config = dict(
    encoder_layers=16,
    init='trunc_normal_002',
    final_lr_fraction=0,
)
Rows from block 15 of the encoder of a small spectrogram FSQ autoencoder, named by matrix and row number. Rows with one number belong to one neuron. Each number is 200 + 20 x the weight over its row's rms, rounded and kept within 0 to 999. All counts start at 0.
After each neuron's rows are labels from the 100 clips, of 14976, where the neuron reaches its highest value: "responds to" is what is common among them. Only what is clearly more common there than usual is listed. The data: synthetic speech, music and everyday sounds put through simulated rooms and audio effects.
# fc1: MLP up (encoder.blocks.15.mlp.fc1.weight, 1536x384), inputs 288-383
# fc2: MLP down (encoder.blocks.15.mlp.fc2.weight, 384x1536, transposed), outputs 288-383

fc1.62,190,214,235,219,180,185,202,206,208,196,191,185,180,198,188,167,226,234,193,205,219,220,184,222,220,196,193,169,165,204,207,209,177,218,191,216,225,187,202,186,211,197,176,192,185,181,214,183,229,221,232,210,207,201,204,231,195,238,204,184,214,201,243,201,236,199,250,232,144,222,225,204,178,220,204,216,232,198,177,171,191,172,194,190,209,217,193,243,218,196,220,171,182,216,177,194
fc2.62,200,252,221,209,196,213,223,207,205,235,205,216,169,233,202,182,219,189,181,187,208,211,171,200,208,202,188,174,190,204,202,191,203,209,164,237,242,208,191,217,179,155,197,218,194,193,232,190,220,222,172,198,224,236,215,204,196,207,207,231,239,170,211,211,238,194,223,189,177,205,210,198,204,191,223,221,198,210,168,177,202,206,180,191,208,193,207,232,213,196,224,174,198,235,178,187
responds to: band

fc1.87,217,222,186,209,197,178,216,225,227,200,205,211,223,156,197,197,193,203,235,176,201,206,186,242,147,194,251,194,182,165,216,210,224,200,212,179,172,175,169,213,223,216,226,232,175,206,171,194,168,171,194,183,181,202,183,225,173,241,209,212,239,204,176,225,209,203,199,198,207,190,184,190,213,214,206,184,191,214,200,182,188,243,204,192,217,216,243,237,209,190,222,212,191,221,206,209
fc2.87,181,231,180,183,187,187,202,206,201,202,175,187,233,181,176,228,227,261,221,193,209,192,195,216,184,207,184,220,195,191,194,198,200,226,179,214,219,166,218,208,203,212,169,209,202,183,176,184,240,201,208,252,178,188,201,198,200,224,175,208,205,172,221,203,174,173,178,246,201,201,169,228,179,199,228,197,202,206,205,211,195,167,217,203,230,209,224,199,199,186,198,210,198,194,222,169
responds to: everyday sound; dry

fc1.267,207,216,199,212,170,214,195,181,220,232,204,172,201,180,222,202,185,198,205,191,190,177,212,201,200,188,184,195,171,213,218,225,194,178,155,217,216,225,206,205,176,211,243,186,224,200,238,209,185,200,173,219,216,177,202,176,183,187,198,216,211,157,217,204,201,207,184,211,166,178,212,199,159,177,235,212,212,208,187,214,209,201,206,167,179,201,200,218,183,167,188,221,163,183,190,160
fc2.267,203,173,212,189,212,194,197,195,191,174,223,219,197,232,212,173,201,196,182,184,158,194,200,225,174,209,192,184,192,214,171,203,164,246,218,232,210,205,174,218,196,221,207,226,197,201,194,188,197,174,187,197,222,201,217,174,207,195,199,192,216,189,229,201,238,197,225,199,209,211,239,193,172,181,166,184,215,173,218,187,220,206,176,206,202,220,198,244,218,164,204,228,154,197,199,202
responds to: dropouts

fc1.235,188,143,217,246,213,234,224,167,204,218,205,183,201,203,190,194,217,199,162,194,188,179,211,190,200,206,215,182,198,193,196,193,184,212,187,215,208,189,172,212,213,180,202,212,230,183,255,216,195,207,199,155,204,244,205,208,178,184,190,207,220,222,213,180,182,155,201,210,180,218,180,170,197,198,182,210,201,174,164,200,229,170,215,201,227,166,188,220,166,200,214,199,220,208,207,185
fc2.235,194,194,188,167,219,194,243,202,191,193,193,214,179,185,205,183,188,199,200,186,184,209,217,209,160,218,232,209,213,191,139,224,169,202,224,169,192,178,198,228,227,205,225,198,202,188,239,199,190,183,182,211,216,165,178,194,209,198,222,220,184,205,200,175,183,204,211,203,195,195,192,265,163,193,192,200,191,182,182,192,200,219,218,201,174,192,221,174,163,210,212,168,193,191,200,187
responds to: everyday sound

fc1.570,197,190,203,227,186,211,184,217,187,196,220,197,215,168,216,192,196,187,223,231,211,206,209,187,216,191,228,213,183,185,179,201,225,188,197,191,204,220,215,220,186,234,188,212,176,214,206,201,173,164,228,187,203,199,184,222,220,219,205,173,191,204,188,191,188,225,158,201,208,187,223,183,178,187,144,165,172,185,205,219,219,207,237,153,178,182,183,195,194,188,173,213,226,188,209,171
fc2.570,215,200,216,165,195,199,171,187,207,196,161,177,212,208,204,201,181,197,147,162,173,180,218,219,225,193,206,189,191,211,201,186,189,173,178,195,217,226,216,214,209,227,184,204,198,196,253,153,217,222,193,204,212,217,203,220,235,201,169,204,220,194,219,169,186,198,226,211,184,199,190,179,182,199,206,210,214,266,195,151,201,193,192,187,187,232,195,204,226,202,231,188,240,207,171,188
responds to: dropouts

fc1.695,192,209,221,204,166,177,230,217,210,219,200,208,203,194,185,213,192,200,196,198,162,198,220,185,206,154,222,196,181,233,216,206,228,210,199,203,210,237,175,220,208,222,190,215,196,179,181,167,224,210,185,162,221,202,210,227,227,187,188,171,239,193,212,192,208,224,210,190,193,209,236,212,175,173,167,190,182,196,157,166,176,200,211,186,221,219,204,195,175,217,189,200,177,209,171,234
fc2.695,198,202,187,165,213,223,195,192,151,192,196,219,221,220,235,241,185,189,204,183,223,202,219,186,235,180,231,209,226,208,191,218,197,185,192,221,193,195,219,226,226,198,182,174,174,167,210,187,197,209,220,183,203,210,215,206,181,248,167,191,169,199,180,203,189,183,202,175,204,189,185,233,196,226,185,207,194,176,231,210,221,146,183,218,198,204,191,195,185,217,218,237,210,168,157,186
responds to: drums

fc1.162,177,169,214,221,202,200,234,194,186,178,224,214,183,208,194,184,210,195,200,188,165,183,194,188,196,208,167,204,179,165,181,174,202,195,199,178,202,175,188,197,223,196,201,171,192,221,220,205,241,231,201,196,215,228,234,166,196,202,204,186,181,198,182,201,190,180,163,235,189,203,226,196,184,213,199,202,209,186,200,219,201,203,189,202,188,181,234,169,201,188,195,201,188,178,204,180
fc2.162,205,174,220,193,192,236,230,203,202,206,212,224,220,216,207,199,224,231,209,207,179,184,177,211,226,243,210,231,177,197,180,184,232,205,217,155,179,216,171,224,214,175,191,202,227,190,196,170,192,183,201,224,228,245,201,222,200,215,214,227,228,224,228,170,213,220,225,174,193,189,197,191,219,200,188,198,189,221,212,201,220,215,192,151,213,217,192,180,230,193,234,194,196,166,181,179
responds to: dry

fc1.566,175,215,204,205,224,208,187,217,155,237,190,212,199,217,187,202,191,233,221,242,189,130,230,209,236,199,217,167,182,209,200,189,198,195,202,204,211,206,205,208,192,172,214,204,205,248,181,207,199,213,217,204,231,167,167,189,213,212,205,199,211,204,211,243,174,200,196,226,191,204,235,221,195,239,193,212,182,200,245,195,195,203,190,163,227,230,205,202,198,167,230,183,197,183,190,219
fc2.566,208,171,204,184,186,217,219,216,202,191,225,197,184,224,208,206,191,174,191,182,199,219,211,216,200,197,210,206,168,240,188,163,145,185,184,202,196,185,186,166,209,200,167,230,236,190,203,186,212,198,211,158,179,190,209,197,190,219,206,221,242,184,199,197,222,196,244,216,197,203,194,189,216,196,240,208,180,207,182,218,240,259,197,215,208,162,199,199,197,209,197,236,208,166,204,197
responds to: everyday sound; dry

fc1.726,139,163,247,179,208,225,196,173,181,190,194,199,190,232,204,171,175,214,199,203,178,173,186,200,203,182,200,185,177,176,220,204,184,181,205,200,187,160,205,219,213,203,197,198,177,218,217,180,190,200,189,180,202,205,199,191,217,210,193,185,215,231,188,252,210,206,156,208,171,178,194,168,191,215,184,184,188,175,180,219,237,185,208,183,221,196,213,179,233,195,216,171,203,214,208,220
fc2.726,214,209,208,165,206,195,196,192,184,187,190,206,198,189,181,197,208,181,217,198,195,200,194,190,208,189,181,209,195,210,203,223,207,203,190,217,209,192,192,206,208,193,203,201,198,211,188,186,187,198,212,218,210,180,204,203,194,226,203,200,192,204,200,193,195,216,194,230,194,225,208,207,196,212,212,191,214,201,226,200,187,196,211,211,180,183,168,211,211,201,191,204,215,206,208,192
responds to: everyday sound; dry

fc1.751,168,184,216,248,199,203,197,192,200,206,149,191,194,205,174,203,217,180,218,206,213,208,172,221,173,185,195,213,221,172,212,193,212,224,174,195,222,193,169,205,230,201,183,196,208,208,215,211,184,196,189,182,216,197,164,200,178,181,191,218,209,184,195,236,208,195,197,225,188,196,196,186,180,222,191,187,231,164,201,219,212,227,227,182,212,216,209,226,196,196,195,202,203,196,216,189
fc2.751,199,204,205,235,181,192,182,177,190,198,229,218,205,207,183,186,191,194,235,184,172,222,231,202,208,228,191,169,178,214,197,221,220,220,191,193,204,243,187,196,164,194,210,204,190,204,186,175,176,192,173,214,225,195,182,201,189,213,205,193,204,181,205,191,207,178,226,167,212,176,158,169,212,233,193,214,207,182,221,210,193,224,190,191,221,204,198,196,161,233,206,207,177,178,194,229
responds to: dry; speech

fc1.569,184,233,187,227,164,213,198,217,216,183,196,199,200,175,180,247,203,197,239,159,215,199,176,221,184,223,215,223,219,211,199,207,231,177,198,199,241,153,213,237,191,187,181,210,201,199,170,207,222,184,202,216,190,184,217,203,205,190,204,212,228,211,207,189,187,199,224,199,167,180,201,174,163,220,203,226,189,185,178,206,185,202,208,169,227,189,218,232,195,206,195,194,224,216,173,216
fc2.569,193,256,238,199,181,227,182,212,198,215,173,203,185,177,202,219,191,183,181,202,182,199,183,199,171,233,210,211,198,188,188,209,192,181,199,193,204,194,184,194,193,228,183,198,223,190,194,179,170,150,145,220,161,184,204,208,183,198,204,216,214,215,227,201,169,203,205,207,164,186,185,209,217,189,200,209,202,215,193,196,192,173,189,176,205,198,203,259,205,175,204,171,215,194,176,199
responds to: distortion; dry

fc1.49,145,187,222,187,186,251,196,206,207,199,198,223,207,215,200,207,171,197,150,188,215,217,201,196,217,204,196,188,186,174,196,215,206,226,193,234,187,223,190,183,211,182,210,234,204,223,232,175,194,198,208,199,237,204,220,197,222,204,243,140,212,189,200,197,207,206,211,189,204,184,200,189,230,190,173,207,209,226,139,194,228,215,264,213,214,185,227,221,228,206,213,176,206,204,194,192
fc2.49,212,220,201,145,202,205,209,198,211,200,194,190,220,191,200,174,224,202,206,213,180,212,198,194,186,192,203,208,172,184,179,189,215,215,184,206,194,193,196,191,223,198,203,229,171,188,203,211,177,223,215,203,196,176,188,205,199,216,198,186,205,211,229,212,190,192,208,190,205,188,208,189,203,217,188,203,189,200,219,216,202,181,185,187,201,184,189,198,197,199,194,205,215,184,215,204
responds to: everyday sound; dry

fc1.747,203,231,188,201,180,194,197,204,202,212,216,216,207,197,189,217,170,247,202,148,223,186,224,200,163,172,168,179,193,170,203,184,219,208,208,185,185,196,196,214,204,217,226,205,211,200,210,217,219,184,190,177,133,177,188,180,216,210,186,156,208,218,204,210,198,203,157,168,196,211,208,181,215,199,199,180,190,183,205,218,196,180,211,227,172,204,209,182,192,208,191,190,190,232,179,208
fc2.747,177,180,186,145,172,160,219,146,207,196,208,205,192,196,196,206,257,183,214,196,188,182,217,203,178,185,213,196,196,194,200,193,214,203,171,203,172,207,203,210,210,177,181,208,213,183,202,198,182,230,174,199,217,186,215,220,173,255,226,194,198,211,212,172,190,206,181,178,186,172,224,210,191,212,203,220,186,198,193,170,188,195,199,184,175,240,187,208,221,190,202,228,189,222,185,202
responds to: band

fc1.82,185,212,200,197,185,229,203,202,191,179,182,222,201,173,218,191,175,188,218,194,235,192,194,186,188,200,191,182,156,199,198,193,224,209,265,176,212,238,183,197,184,189,179,192,191,214,173,165,221,197,169,222,187,237,190,248,150,226,185,214,186,182,169,189,223,225,206,205,179,201,193,203,201,181,212,186,208,213,170,200,197,180,234,186,199,202,189,209,236,215,205,199,204,243,193,168
fc2.82,195,221,227,203,207,198,211,199,156,205,156,213,187,198,193,237,187,194,205,205,190,243,195,193,202,206,213,225,232,179,199,210,211,185,186,176,228,202,214,213,195,196,191,193,185,241,201,193,174,207,194,208,194,236,207,174,206,193,202,196,183,220,204,203,210,209,183,195,157,191,203,211,219,244,205,188,205,203,212,178,195,204,200,238,225,178,211,181,216,211,202,202,167,182,171,232
responds to: distortion

fc1.487,229,211,170,202,243,174,176,181,197,193,180,208,189,212,173,218,199,223,169,181,209,228,221,208,200,192,141,205,196,204,182,228,177,193,216,226,268,164,200,213,215,213,193,194,174,168,176,170,177,198,208,230,213,234,190,191,223,192,197,180,195,216,231,208,206,188,186,201,200,200,210,187,176,203,190,201,192,208,212,226,209,165,189,206,216,217,163,184,177,226,187,195,200,172,171,188
fc2.487,198,185,188,209,159,232,185,191,182,222,228,168,206,202,178,203,202,201,167,192,236,235,165,224,198,198,245,197,212,174,212,160,205,166,211,209,203,217,210,197,195,190,186,225,220,195,196,214,190,189,191,205,213,202,216,180,205,164,210,198,174,200,204,163,189,164,192,221,182,203,202,197,206,199,204,244,214,231,193,164,219,232,185,190,208,209,182,191,170,185,195,176,207,182,221,193
responds to: speech; dry; distortion

fc1.228,201,190,164,179,193,193,193,221,209,187,200,222,222,199,242,250,201,181,156,184,183,183,237,228,193,211,224,187,202,180,221,234,213,188,193,178,231,158,170,162,211,168,222,196,217,205,200,202,183,251,191,225,191,206,229,206,159,166,188,201,179,188,187,227,224,174,181,191,189,205,217,203,216,169,225,199,207,183,220,187,165,184,208,188,198,203,201,198,171,212,252,218,217,233,188,184
fc2.228,211,158,208,216,238,203,208,205,191,227,249,194,208,206,214,183,196,197,227,204,198,216,210,204,209,170,203,186,204,207,187,157,193,229,182,226,209,200,187,191,202,173,208,218,175,183,183,173,164,189,213,206,208,194,167,181,207,185,222,206,221,200,224,227,236,186,175,187,193,206,247,162,184,206,230,197,215,208,195,165,194,200,214,194,208,184,188,209,179,175,225,216,220,203,208,207
responds to: band

fc1.573,227,193,178,181,187,220,175,187,194,218,212,203,185,160,162,196,163,209,211,177,168,166,214,231,180,171,193,170,198,196,229,203,239,211,226,217,248,198,210,179,180,192,231,209,188,213,165,179,186,164,199,185,179,184,208,204,204,222,187,204,222,231,197,197,176,215,188,207,190,198,203,230,182,188,218,206,210,208,183,195,191,200,213,217,231,183,211,184,198,215,165,192,173,202,221,129
fc2.573,211,203,179,165,190,206,186,227,200,201,245,180,205,211,167,207,199,220,174,170,192,192,160,197,183,206,217,190,201,195,202,205,230,181,192,219,208,144,173,180,182,185,192,213,223,206,215,229,193,199,224,189,214,204,163,191,192,172,211,189,155,199,214,214,171,175,208,208,200,216,197,225,190,250,227,198,164,185,235,200,195,219,160,207,209,175,211,158,228,206,190,193,184,225,206,194
responds to: band

fc1.168,193,204,199,192,189,198,179,178,181,198,216,177,228,164,201,212,184,176,233,216,195,199,204,216,204,237,236,237,182,181,217,220,212,185,194,222,204,188,187,193,217,181,211,176,166,214,170,184,179,165,242,200,199,177,230,189,216,189,198,176,181,166,201,237,180,196,158,211,226,198,216,210,208,219,212,203,160,231,183,215,196,172,185,195,210,200,213,185,224,194,213,173,173,200,208,189
fc2.168,235,230,220,138,223,197,204,213,214,253,211,204,179,253,207,219,223,196,162,202,206,223,193,225,236,219,207,198,209,250,221,208,204,195,190,237,194,237,202,227,201,216,205,194,200,199,218,190,209,202,164,218,209,204,210,231,176,202,213,184,201,207,229,183,202,184,183,186,199,217,239,224,217,226,224,218,187,214,231,158,199,206,193,201,211,199,187,218,188,181,226,204,212,218,207,169
responds to: band; dropouts

fc1.543,220,251,206,230,205,178,197,242,191,211,160,213,185,177,187,204,204,191,208,192,192,207,225,196,192,211,204,196,201,200,210,213,203,232,191,234,220,201,218,232,193,222,197,202,224,205,204,210,203,184,197,214,189,208,201,196,181,209,185,186,242,235,208,202,220,208,202,173,231,191,202,182,193,193,206,188,164,191,187,185,178,219,206,156,181,215,205,223,222,224,202,173,190,200,176,188
fc2.543,156,197,178,239,201,186,182,167,230,173,142,193,204,209,205,202,223,216,189,219,210,196,218,199,209,204,213,200,220,238,217,214,189,163,212,187,216,173,205,242,209,185,178,194,165,184,193,187,190,187,235,157,208,195,176,203,185,203,173,191,230,180,179,196,204,210,212,206,201,203,220,179,192,205,197,186,217,237,161,220,185,230,218,158,181,165,207,200,226,189,204,209,203,179,200,195
responds to: distortion; dry

fc1.410,182,202,205,188,196,197,197,207,171,205,183,208,202,230,199,196,172,193,169,219,200,141,203,175,225,205,196,222,168,210,220,203,170,210,169,173,199,204,231,199,198,206,231,215,209,216,225,163,223,218,163,201,214,203,250,209,229,215,194,169,216,203,247,212,200,181,192,189,198,198,202,222,229,177,189,177,188,197,165,179,221,186,244,219,190,185,211,208,227,175,219,206,174,192,191,216
fc2.410,217,185,185,142,233,210,193,200,183,219,196,213,184,205,196,187,185,217,196,166,232,178,176,173,178,181,211,188,217,196,202,175,174,216,200,231,203,183,183,179,208,213,196,199,182,195,215,197,210,187,192,189,202,196,205,229,190,217,198,213,207,177,194,208,163,201,191,221,206,229,248,207,189,219,178,153,196,204,174,197,179,202,193,207,188,217,236,176,203,217,217,199,175,215,206,207
responds to: dropouts

fc1.382,204,219,201,233,202,184,229,216,215,220,182,145,179,193,229,210,206,170,211,171,200,194,193,195,216,186,171,211,208,194,210,220,180,197,180,205,241,198,190,237,195,236,181,199,213,192,199,158,187,205,202,196,191,211,192,253,185,195,211,203,211,223,208,184,149,200,203,190,195,182,195,174,178,208,181,211,168,212,213,231,131,261,210,225,183,214,186,210,202,186,158,183,210,221,195,218
fc2.382,204,183,223,191,220,215,226,202,197,198,198,188,205,183,212,238,220,183,212,243,175,240,176,221,218,208,202,222,201,225,217,188,205,167,211,191,202,196,161,203,193,220,232,186,182,211,207,176,163,184,166,200,160,229,216,197,197,191,221,187,187,180,168,175,204,167,203,189,223,177,196,205,185,198,235,217,208,214,186,159,203,207,188,191,179,183,207,177,232,219,173,166,226,195,187,190
responds to: drums; distortion; dry

fc1.21,210,242,237,248,194,193,179,190,212,220,187,177,173,202,201,194,197,208,212,201,198,194,163,220,196,231,207,188,203,242,184,204,192,205,216,202,214,206,214,245,199,225,191,199,221,206,181,185,208,217,157,214,201,197,197,202,184,211,178,192,217,218,214,206,181,212,182,203,193,198,212,199,197,195,234,236,178,183,202,197,198,231,232,180,214,206,202,231,210,193,214,169,195,201,148,211
fc2.21,187,249,215,225,187,211,210,189,222,195,169,196,204,224,196,221,173,167,186,206,171,194,190,211,203,256,191,221,206,202,166,228,208,193,194,214,218,189,213,232,195,205,194,174,186,178,210,185,189,186,175,185,215,204,185,195,191,198,172,212,201,218,191,190,196,206,183,172,205,166,203,197,226,214,230,205,196,191,219,195,199,210,184,189,206,199,219,198,183,220,232,207,202,208,181,214
responds to: distortion; dry

fc1.110,208,230,206,218,222,228,187,232,210,192,185,219,201,175,184,222,199,182,200,173,205,214,216,220,214,226,184,193,219,214,186,208,182,216,198,219,207,197,204,238,198,195,196,214,195,200,201,188,239,177,193,219,222,206,196,214,204,162,183,201,227,231,227,242,190,216,198,197,185,186,182,185,233,197,180,215,191,248,200,178,198,222,198,205,203,228,203,241,186,202,212,196,205,171,188,212
fc2.110,203,236,210,212,208,207,185,214,198,179,155,197,218,210,215,204,188,210,193,165,209,200,183,265,184,209,225,200,230,218,193,230,178,210,196,210,168,204,192,223,191,213,197,221,175,205,235,192,175,229,183,211,208,195,196,225,197,194,199,212,228,189,200,227,204,207,215,187,191,196,204,209,202,191,193,201,194,225,200,232,203,213,216,208,200,206,190,187,200,201,209,200,218,173,230,219
responds to: distortion; dry; speech

fc1.89,188,229,183,241,203,197,181,206,215,171,170,221,231,206,163,184,198,207,188,208,171,189,195,225,206,194,194,195,196,187,235,181,190,223,226,192,211,219,186,252,195,188,216,226,173,161,164,161,197,167,186,196,180,163,179,199,187,222,192,208,210,247,180,177,163,217,238,218,177,200,158,198,192,196,191,198,172,210,208,193,246,195,205,199,233,175,188,218,219,206,177,176,187,204,177,208
fc2.89,212,201,218,175,229,207,194,200,205,187,192,220,184,193,201,206,202,197,187,180,192,198,191,192,167,211,175,216,179,168,202,200,165,189,189,176,219,182,168,227,192,225,193,223,210,216,210,180,194,185,211,180,199,166,225,248,205,209,203,203,244,227,183,204,181,214,195,197,224,215,207,227,211,229,224,202,229,158,193,222,194,192,183,204,176,201,201,202,175,211,177,190,209,176,204,189
responds to: distortion; dry

fc1.488,165,185,163,157,256,204,185,197,209,197,183,222,178,207,210,219,218,193,173,205,194,182,173,150,228,227,171,195,168,199,209,207,211,203,171,182,210,176,210,194,226,206,180,212,201,167,201,186,187,196,214,188,209,184,199,211,186,204,217,228,213,238,165,218,194,209,223,237,194,175,230,226,174,185,208,201,199,233,202,176,222,163,228,187,220,194,230,186,209,199,211,243,202,187,201,193
fc2.488,210,208,209,151,185,207,206,204,202,176,207,202,191,207,204,163,195,184,208,198,212,238,210,215,197,229,205,198,207,180,166,181,186,198,193,204,198,209,183,205,218,211,218,176,172,192,191,217,214,216,189,204,197,213,209,175,195,207,201,186,177,202,211,200,202,211,203,200,205,198,189,196,183,169,195,197,207,220,191,187,197,200,217,186,205,188,192,199,205,199,209,210,195,192,199,192
responds to: everyday sound; dry

fc1.478,181,224,163,195,221,188,201,229,181,221,194,176,250,203,197,216,221,183,214,154,206,200,175,213,221,199,186,200,202,203,218,176,214,237,206,169,216,204,220,208,262,208,203,206,181,201,170,183,190,194,233,171,208,183,168,206,211,210,176,202,174,222,196,186,206,191,209,207,174,201,209,198,194,237,222,253,186,205,153,192,170,222,227,179,214,214,172,200,185,192,192,179,217,208,181,230
fc2.478,211,206,233,155,201,189,207,201,167,186,191,174,206,193,179,185,193,205,156,194,203,181,196,175,188,181,211,213,222,172,158,190,213,187,189,228,200,209,215,169,174,217,204,212,223,213,190,230,196,192,176,165,191,209,169,196,175,190,217,211,194,219,233,191,171,192,191,216,202,176,213,182,193,161,216,203,224,194,190,199,197,194,216,218,200,208,221,212,205,187,171,218,198,177,229,213
responds to: dropouts

fc1.714,225,230,207,253,200,218,193,223,207,187,196,197,183,210,198,205,206,201,227,173,191,179,207,214,191,218,187,202,197,227,194,222,204,182,198,211,199,194,226,215,209,198,202,224,203,194,186,178,211,191,162,191,206,175,224,210,195,202,198,188,226,217,203,197,183,193,216,199,195,174,189,188,198,206,172,226,190,218,176,218,178,196,221,183,188,210,192,227,212,191,179,190,242,208,192,227
fc2.714,193,234,237,241,216,203,192,206,206,181,145,202,215,193,190,234,197,190,195,185,191,194,197,214,244,237,210,224,235,196,210,198,212,199,175,208,192,210,211,241,208,224,174,189,200,193,220,208,181,178,152,181,205,204,182,229,190,199,193,204,220,204,183,204,174,195,207,190,211,184,206,197,217,187,208,198,203,193,195,208,205,194,194,201,200,198,186,207,205,202,219,194,194,210,225,213
responds to: distortion; dry

fc1.502,194,208,205,182,199,242,187,220,179,175,194,208,177,228,207,183,183,232,192,206,205,210,231,174,176,204,195,174,165,198,207,186,204,194,198,215,201,231,172,226,226,195,185,202,193,172,224,178,206,221,204,189,208,205,229,232,199,199,170,142,198,185,198,244,214,235,167,226,235,178,210,192,219,224,195,220,200,168,167,219,234,162,200,204,188,167,207,219,189,195,213,230,197,190,199,174
fc2.502,192,220,203,167,207,206,194,203,211,196,176,230,230,170,166,211,199,195,229,183,215,202,195,200,211,210,213,162,201,195,211,164,180,179,215,223,206,216,181,176,204,184,216,194,187,242,228,174,198,191,158,216,205,195,194,200,179,208,180,197,214,222,219,234,193,203,214,169,222,196,181,200,248,200,192,193,188,226,215,210,198,204,226,198,208,206,173,210,233,210,181,237,209,182,197,193
responds to: everyday sound; dry

fc1.620,168,204,205,212,227,189,196,187,207,208,222,218,159,206,197,246,190,219,158,234,170,222,233,210,180,205,174,178,229,211,221,207,189,176,212,164,191,187,207,186,204,202,190,220,178,190,199,186,220,223,175,232,200,215,176,197,170,218,206,207,233,223,192,192,216,223,184,198,196,201,185,168,203,196,203,227,181,189,178,156,225,177,229,205,201,197,192,222,198,193,213,184,219,224,205,229
fc2.620,228,197,207,204,172,188,169,202,185,202,239,163,196,161,206,221,211,173,218,193,188,221,187,215,178,186,166,242,232,182,182,174,201,211,194,197,214,196,195,194,170,216,241,193,220,216,201,169,181,209,185,215,193,222,232,207,230,206,224,234,211,169,218,198,145,195,231,181,212,211,212,168,207,198,195,210,201,187,162,180,217,209,194,217,195,203,215,184,176,222,192,172,175,173,248,227
responds to: speech; distortion; dry

fc1.42,166,205,226,203,199,160,197,172,195,175,229,148,182,184,185,171,198,205,202,181,210,192,228,194,221,172,225,214,209,217,224,174,190,207,194,202,207,209,226,204,194,203,201,192,149,209,180,175,195,185,199,201,188,255,222,189,232,224,212,197,204,203,235,218,243,189,184,177,180,173,176,186,178,217,157,216,200,202,224,169,185,200,211,225,231,195,184,169,175,215,230,187,202,215,178,211
fc2.42,204,210,223,190,159,225,220,201,169,193,179,176,188,194,245,180,195,173,196,195,164,195,191,172,189,223,240,182,181,242,188,210,253,172,194,202,187,210,179,207,188,202,191,180,203,186,217,175,139,200,185,200,184,197,189,175,192,205,214,187,211,171,203,219,237,180,188,207,177,183,233,217,218,183,176,202,207,204,168,198,195,185,215,225,185,201,227,190,197,189,231,215,218,220,211,223
responds to: dropouts